From a checkpoint of a small segmentation model: widths [64, 128, 256, 256], muon at rate 0.03.
Rows from block 2 of a small segmentation model, named by matrix and row number. Rows with one number belong to one channel. Each number is 128 + 24 x the weight over its row's rms, rounded and kept within 0 to 255. All counts start at 0. Numbers have three digits each. After the name is the row's rms in percent of the matrix's.
After each channel's rows are labels from the 100 images, of 14976, where the channel reaches its highest value: "strongest on" is what is common among them; "patch colour" is the nearest of a few named colours to the mean colour under the peak. Only what is clearly more common there than usual is listed. The data: rendered solids tumbling over patterned floors. In brackets: how many of the 100.
# convs1: first pointwise conv (model.enc.2.0.convs.1.weight, 256x256x1x1, standardized in use), inputs 0-255
# convs3: second pointwise conv (model.enc.2.0.convs.3.weight, 256x256x1x1, standardized in use, transposed), outputs 0-255

convs1.159 116:090151104110118182152099127135119007132164128155096135149121117105148121138131089162124145120119139103111135134157129129165157125118136113112137137153137126130061119127122114134167107092090128135153109135123130154110115108151155164168151148136131215072115119144102131119117122088114135132107139120135132117109133114160128126140153154148115120082098144131152118132113162145133121125143175186091140116133126125149142145109184070136114101160106147137123121140131147141118121154142155097103110145131120124126115145129137142080130119151121156128122103153148128156111128121155131119128138132093147092123132090216154111129181138097091118141126097144154110107143156096104136122104133119124138151104112150132133097136105114120111170099123127126099052134126131123110136142144145
convs3.159 124:145132135116215134134096107114098131136108123103137045154118177157114108112156138148082148122123143153128139151093133154140132115109117157148139130132142174148146113128153098164147098153123118102151147127141103163157127096118138116130122146126138141150139111122114131121120142157122117164167125187140124099133093135124157101119090154180111137114132092151080142154140122107152106126139130095134095147153113114157148122121170121132172133115091161135146116127150104156086190125149123104118168144101093167151172151085117087137113159099121100102144110143132127090155132133127106084128148105137147120156141088130118124105173153159102140143170117150129133151120148110071080100094157112121147149094128153156118136157138126132109127138116094126107139124166141133096164116120158
strongest on: count: one (54)
patch colour: pink (25)

convs1.197 099:150154125128109117132144176136153124132151119132149147122114150129125108218156124154112112113148152110105119127140130090116097139117120110189120111142137136131101127136155126099155145112149119129105141093134146139100128156145084109094178118095131158125169065133126138136096151123128160113089107141095137123168128124158124114134097117116118109109133124134141110147120146163135115115150119145112107110121147133151136107107111146104127136163109201109126151132145071174101141130146125141148127105142128152124125139134108126150165121157146084160138128098115093095106060133161149147160118138150117113117170105129074154160124125109153152102127164153141138113105135179141137093113122076151117139163088118148103140135098111114142096113154082151100133162078154124064138095092098
convs3.197 098:142138192148119106120137113156126136083143152123133127124140125144112143122126126136153150095133136119108132126131153122142107146111155127157178100145138142103129106089147054135162102138152119141128108101146145144119121106147142132076137107137134110219186127124131145121144118126136142093107148143125163135115172174128138151154113133136113111130164149125139112117131169074143126118142113126169123171158142106126135147098138100143106127118126086126131071138133103172155130125134218099090089098139126155090114107120109141115105150130145134117151150119096112110138081120158117126105136132079125098045135144105112111118158122158130097175144104165115115116121172070140130126115138112126137124160117101122125125114099112113099124108145137098165131132132101116111156118136178
strongest on: count: four (47)
patch colour: brown (47)

convs1.118 118:131128136131165165121139116112123125114131122146100141132108155131127149124144133115124186119096122113135117149118082150125107130137107134123137150111121130127079062138133150120139137137139074114130170157129109115155133178120149135126141122133192186116142200126082138159164101135146136120159130164124076116107083102094111138119106096100105110119094108130150184146124139106131064118099139149156142119136129131128071132146099097181165127112105129159151120110138119120152121101141109123141150129082109136147125103153125152141120144116125130125161129105106125087108141141136121106142103116140151123123175096147128117084106150131082124089147136143176116110101143125181171115119119149116128138128082156170115172137141113138164136126120119127155111148115131092112155158050144
convs3.118 124:157172118121146137118139132183192140094166138081134129143107100108119120117161097127136137131145137132169155103090120098119146126135125099104098146150148139113148128096094138124138158095135126112133099126125126086120126120119128136146144162169194156108140139111098142126128150107185108121169109132120116129144121138157127099094110189133086084169157145090118133148182146131118140125100096147093078153096143144136127130108087089135175120115143115115113128140124130128100128110143135141136108173142120109139129182077112155135149171151115130117119138124121104113113131137121113173162094107143149129128093095138127161105144178098144122167126133151094127112110129115105154103142106124110116131137150153155133150120113119168142144145114105122130085124078136081135096119205161
strongest on: count: one (52)
patch colour: brown (63)

convs1.122 116:083134125143126112114150126065122084142100130130125118097124172144140128147115167105125157117095127089152125139161112158182187182098127139145110175147097128144145070150145121129131132189107087170105094127118127149132106116121152168120101124121131170122104147104122109108140085139126136153142111122130156154163119121136142134152129151138104137146095092122163140159131138125130077099082117133117116131124132139164134145143123166138098111112118114130101090131133154133150123128137127127142093119149142158120135135137132108121115136096127114124154124117115144086126108151158151096138126107135117083111111084143103106118131110130151120095195103106149099135122128167177184137134111107155166161101131138131126163117095127146154128087139123056154151144097169093154090133079129
convs3.122 139:115233124124103097142148110112116160148164136110126145118166118098119132118102102119194149135095134113126130110122128122099127154084122128127123122107138151145132134097122136142171138100152116160121172128153150146121127148122181101142133134129115128145147164138112112136129120090145151127121158155138132116169126160130127132146110077160137146115134126107149107141128089133137149153085142087139115178099130082077161159082119146126142146114157108125127126160096097101127084149162109154161094165136133118083118104147146135169141153093130132138095117118131083191111146142116116132108131110123141095119092171123094123144089137090144157156101117122108145113128094147149139104137108116102064097113143109122147148119172144095130128101090120117155093137119108115144093098144104
strongest on: count: one (69)
patch colour: brown (50)

convs1.244 118:127160121146142086136131119116121103111165100161111123110156109124164099129168147120150119147095130125120111152151121133101091132096156121131113222119104127141142104091144160106138125106115107116119109123118115105128111152131146172131135116121138174108105142142142133106176095126136112128161121129109112151082136099089097095129146106158120191106163120133129153113149128105160166138169121194126126088126116130124122137137136093136110103108114139123136137125096145143135144086119134143105107117147118105107169112158116109144132149151144151133072147153108142135118116101135124192112129162132117113093123071230081138156126150143072114125145113163154114115151120125074172135115128106114160082107144123111116158146094117141126145118150114140125136146115156155108128151135108
convs3.244 123:113114161146149078135168118121106085128115129127133141147112150095145139130155118141123135155112117132108115165119108101161115134144130119121136118088145094094115158095126131112129135134128133103134125146128123147135120162180204136149107134131125130137065146115151130143133168141140141087147115104134108117171135098095138103149166194130136187160148153138113128138096097169147152177117213149147135097082097143108087105134100133125140127153091104118135127151111099131118103173161114147131133130125140114075130107124115118115138153091116158118142110120104119097157121092122138158158137137107182103157150120099115170134138077130140133129191086120113148173145149120096114130135183166102132136142126103140143167142116132147101105124114114153123142107114163109130137141142158
strongest on: count: one (55)
patch colour: brown (47)

convs1.202 110:146176141142151142128064127158145157146164111149123121147137105118093122112139063126141096163121120117132169118140170133153105122162100121109147181129123133056115139117148095097100119114137112135118137145150130102125150111164103148117121099140079196140116162123131120115120102124146125130175138115118094120115177126110100145088095138130098080155128148119138112130144156168134097122102089152061127127147144128126128099092151122122142126109112138127144173130136074133083114157101085120148126125140142098155127130138106140156136121099131085129132104114117098123133116135130143152139128176170081114117157156141107153073151130128104093152165152134185125108123153140116141151111090126138162152135137113149093151143149140135165112092148149142113143132155134130137088154103101
convs3.202 108:108113113121128110116103143125150131121115185140102113133183113134133103128126103137051121145194154067109135136124125109108097139165142145139130058168164130122133136145128128075132115096158139130148145136112127120166103131141117142107136105181103129066135100179156133116143178145114122166156138118143121150177117068123193133139073138154155094117134133121156131124102122141114098095142117154139118126104135142154150118096136120141174127145146134119161133145107130127109122103146120158106150122109136108128150119106118129194117110145122134097106111133147109161173142146135150107106141146121136095126112095121117103120158127126168160102097136136160149102131154088112133137115117129179149147126116102132171155149144146102128091104087129162170140166121121147136127117121157
strongest on: light from behind the camera (55)
patch colour: brown (48)

convs1.208 116:142136138138131153173086121132177174099155130111164154134168119112159149143197132123108160112155146119155139115130134142129167106151152104152144134104128143141111106109130109157152152091118124136075105119127164132110140111161134142114136179159101137137111126129107144120172105133142136092102132159130108122168132129133153116115221132133071122095121131094135116142114142124111092156114130081127139145132156169096135124117109134126092123148117111121130140130085097114116125116073149142121130115092169128131161138094125139130121125084150104134101101102114132125126144122083116124132111126121122144121156115085167122069057120133131145119056124121123146132136133194200114118085120109084136123145107144109140133124160148129137151147147140132095110125098143131103129127108154
convs3.208 119:130154162102066113107126115092114152098148115135135091130125115119131138138129139102150133114103147165122135109142158079164126148103087158129132121121106127129124117127131104127117143153180086086150128141107094124119074161146127158102117108179153138097131137121146093097123121126126141157126139138114117142154150055121111149125122132115152121114106091155104115109186125108139118130151147131146096096114123105113138117100116127138118136128145118085098116090123179076109140101109134112122142127119102101177104117202088117115135179155143144120126132114135097113103117109103073147153117116089165120128135129106134166116120145182119113084152143130090128125108137144118156116107105168123077110155098130119160151116083099115136089145131164158095101162132178108120156163127109
strongest on: count: four (53)
patch colour: brown (57)

convs1.63 069:143136117096112104130156105127119088134124120165119104121134150122163088150116114149124150101093089132097134135095151123111139104110134156161127098156175113139173154141138177109123136149127118113143074131132127114112123104109103093139143162117087193122158129147112141123138103159120153177150101161141114114146115136144139175164116142134120172116073138131126110134164129106133144114138123106119163105099136107161140131148113110150081106075156139155108165118154129140120146139107105144106138121106093150128105123127135167156135074143108154115171114111150177105108146119141128139115140134100128142136127149069124149082144122109082098135189110117119117066138122113108148113136135123080127161121155099170145126142108144101140073159164129113138091072162116159133159140130134
convs3.63 077:167157122157102168137125152146124133090120115152117126129118160133127065125142070142110130129134136130145127134126117104120142114157098148130128113154051126144141097105096135114121141151154142136131070177130136075099097128115110113127146129154142133180139150107090147177099130136128142098150141106087145101141180151118100121136127123137141128115062137112118172152111112131138163085119109158165154094119143145128150128081138138121114147156122136085137174112070120128121136126129117137162175097204126186124134059111166144142113119136136139147133139097119116145136118130119116129121121184139142136145084120145174095134095161126145121130134112107131132136142138117120134077116101152182091138101126149140152145121102124138127114072106135129145107115147138146132130139111121
strongest on: teal object (44)
patch colour: brown (46)

convs1.189 116:095106131116114115104143123120119153109086119135111146135133153143145135146123131152133120094088115112144126099123110127164128142082070132140131171163121131137133091120133157112149126154096129127106105119130116148125141103131120134127133112112099162159147100125193139176174126115120128124131141119153105159117112133108091137142149088172071122117132093142115098123131121112132114123147117189131113132140154086142136121119126100154167124127100131117141129127123146143117138140126152140122100125102135167169104123122125105109119109124162132117153116104147094158129151125145144165106134151133126118112101104000124163133185103109130147124187134141121093135121097183138098134139174116125140116114124118099117168122129085191104152126109127114156187161148156108145148098144121
convs3.189 129:113090134093157121097119096132134141130134162186115131114134142128102124108102136124097141133113162059119168111147165177092141108124163122119127131131135129121091160096131127119131121138128131160116102153145086135114099111079114110168121156106144165129153112153157124129108176095083125104126118122132119165088134137152148151119125157091164130146160130081117117157110090132118113132166069123203079139181109146127154132117148187104130136085112126164103136148101130151112077083110136129120144112120128120155117125113157153124165135095111155097153159113106131148133100126154126119132113115107136133130134120157135125121113168135114111117127160142138137145089147120126118116165137114112132176135176119123112132141126122152100168174131131138161113106071095101121114171085140
strongest on: count: one (67); light from the left (55)
patch colour: brown (59)

convs1.196 115:130125122134119160130155105145171157122149113133132141140112110130091111128141138141134131128111130122116132128106113165129095139090147120102145146066102121129145104127115152133136120121104142160084132148132154109095151097117131122140115163143115119132133110135173119164124111183110132141122138131151135137135136144132138122127147076170084174116140156113133100088063128072149075098124111133105159130158137158129110126121127145132151127135139126105163132108142148139072152113177160130153107128138118090132136127136109122121128157103128091135129130142092129122108129176133137157132104151139109125164118040149138136121122144112085096127149103138171171143111129125074148124089063143120160142120129130112098196126112134139126178124131109149096202114104087121084137162181126
convs3.196 123:069116135104118122151140102123145141149101127136121102147100085141095150149130088145110146148186157137138138112112107109112115142092113152131130137162111124154121140090116147160110109139125108129095154142105121140081111135095135116124132114097155105109110147134166147133124131130081088147065115149129153157135114154134095095143146124124109122167129083185144158113119056103128155147116145076136129139143198092106101163116134121099138131106110163115124133160124146109140101163110114122144127105133110132173109120085097119088105129076101154123102137163145131117147105124174128128141112113114070097100115126138204119121058120142145141142138148126135115131139092136126136105115116150139074102106089102166112132131110129119143170129141127117140106094100119122131127121166137
strongest on: star block (25)
patch colour: brown (47)

convs1.56 120:122139116116178128122154106169110137110157108160128128125139122162126112108171122146136102178136146104095122135148125122114136125051067120128152124129139127143123130094140109112132099139129140104153156190135101128116090143149118161141113097131133152185142136147125151142100110107139104111105106131124132125142087100141125126135141115160137152119111139098149112123125132121100079129108154155117124151134144134131101111201126122116104108134143148108152141119151174134105101123151130129157111127120073094115170112117104120085120115119149083142127125127092130184148154181132166157122124139107147095135182149162127147165087099089120098122114120128064150154099143107166093173113152155123155109088113158147153141125107104135131134133130119137090180122074110110093167137127109
convs3.56 115:159170140140113112148107095124123156168081113158160125128053165125134140147158093172148117132139118109118080134125106156120095138110144162152100099132150099119124151120109132103116087111103073101153095084130101139118106146136166111122105158151116122131144103128103108128149142192135130121129130108117116134122100130100131089156113107086101132171111140136060134083163117134124130144104148140164167092112099106140133147117141092116122127078159134088148144098137144139099176105109162152118125148130057141142095136148129123117100122148122115119128130138116117120116137157115133141130121152146109116120168142133137100131127101143140091133152153116152155109153128136126107138089142145080097132114092110129132061110100158123117121080153090154119134131109116121169149088144170
strongest on: jack (34)
patch colour: brown (49)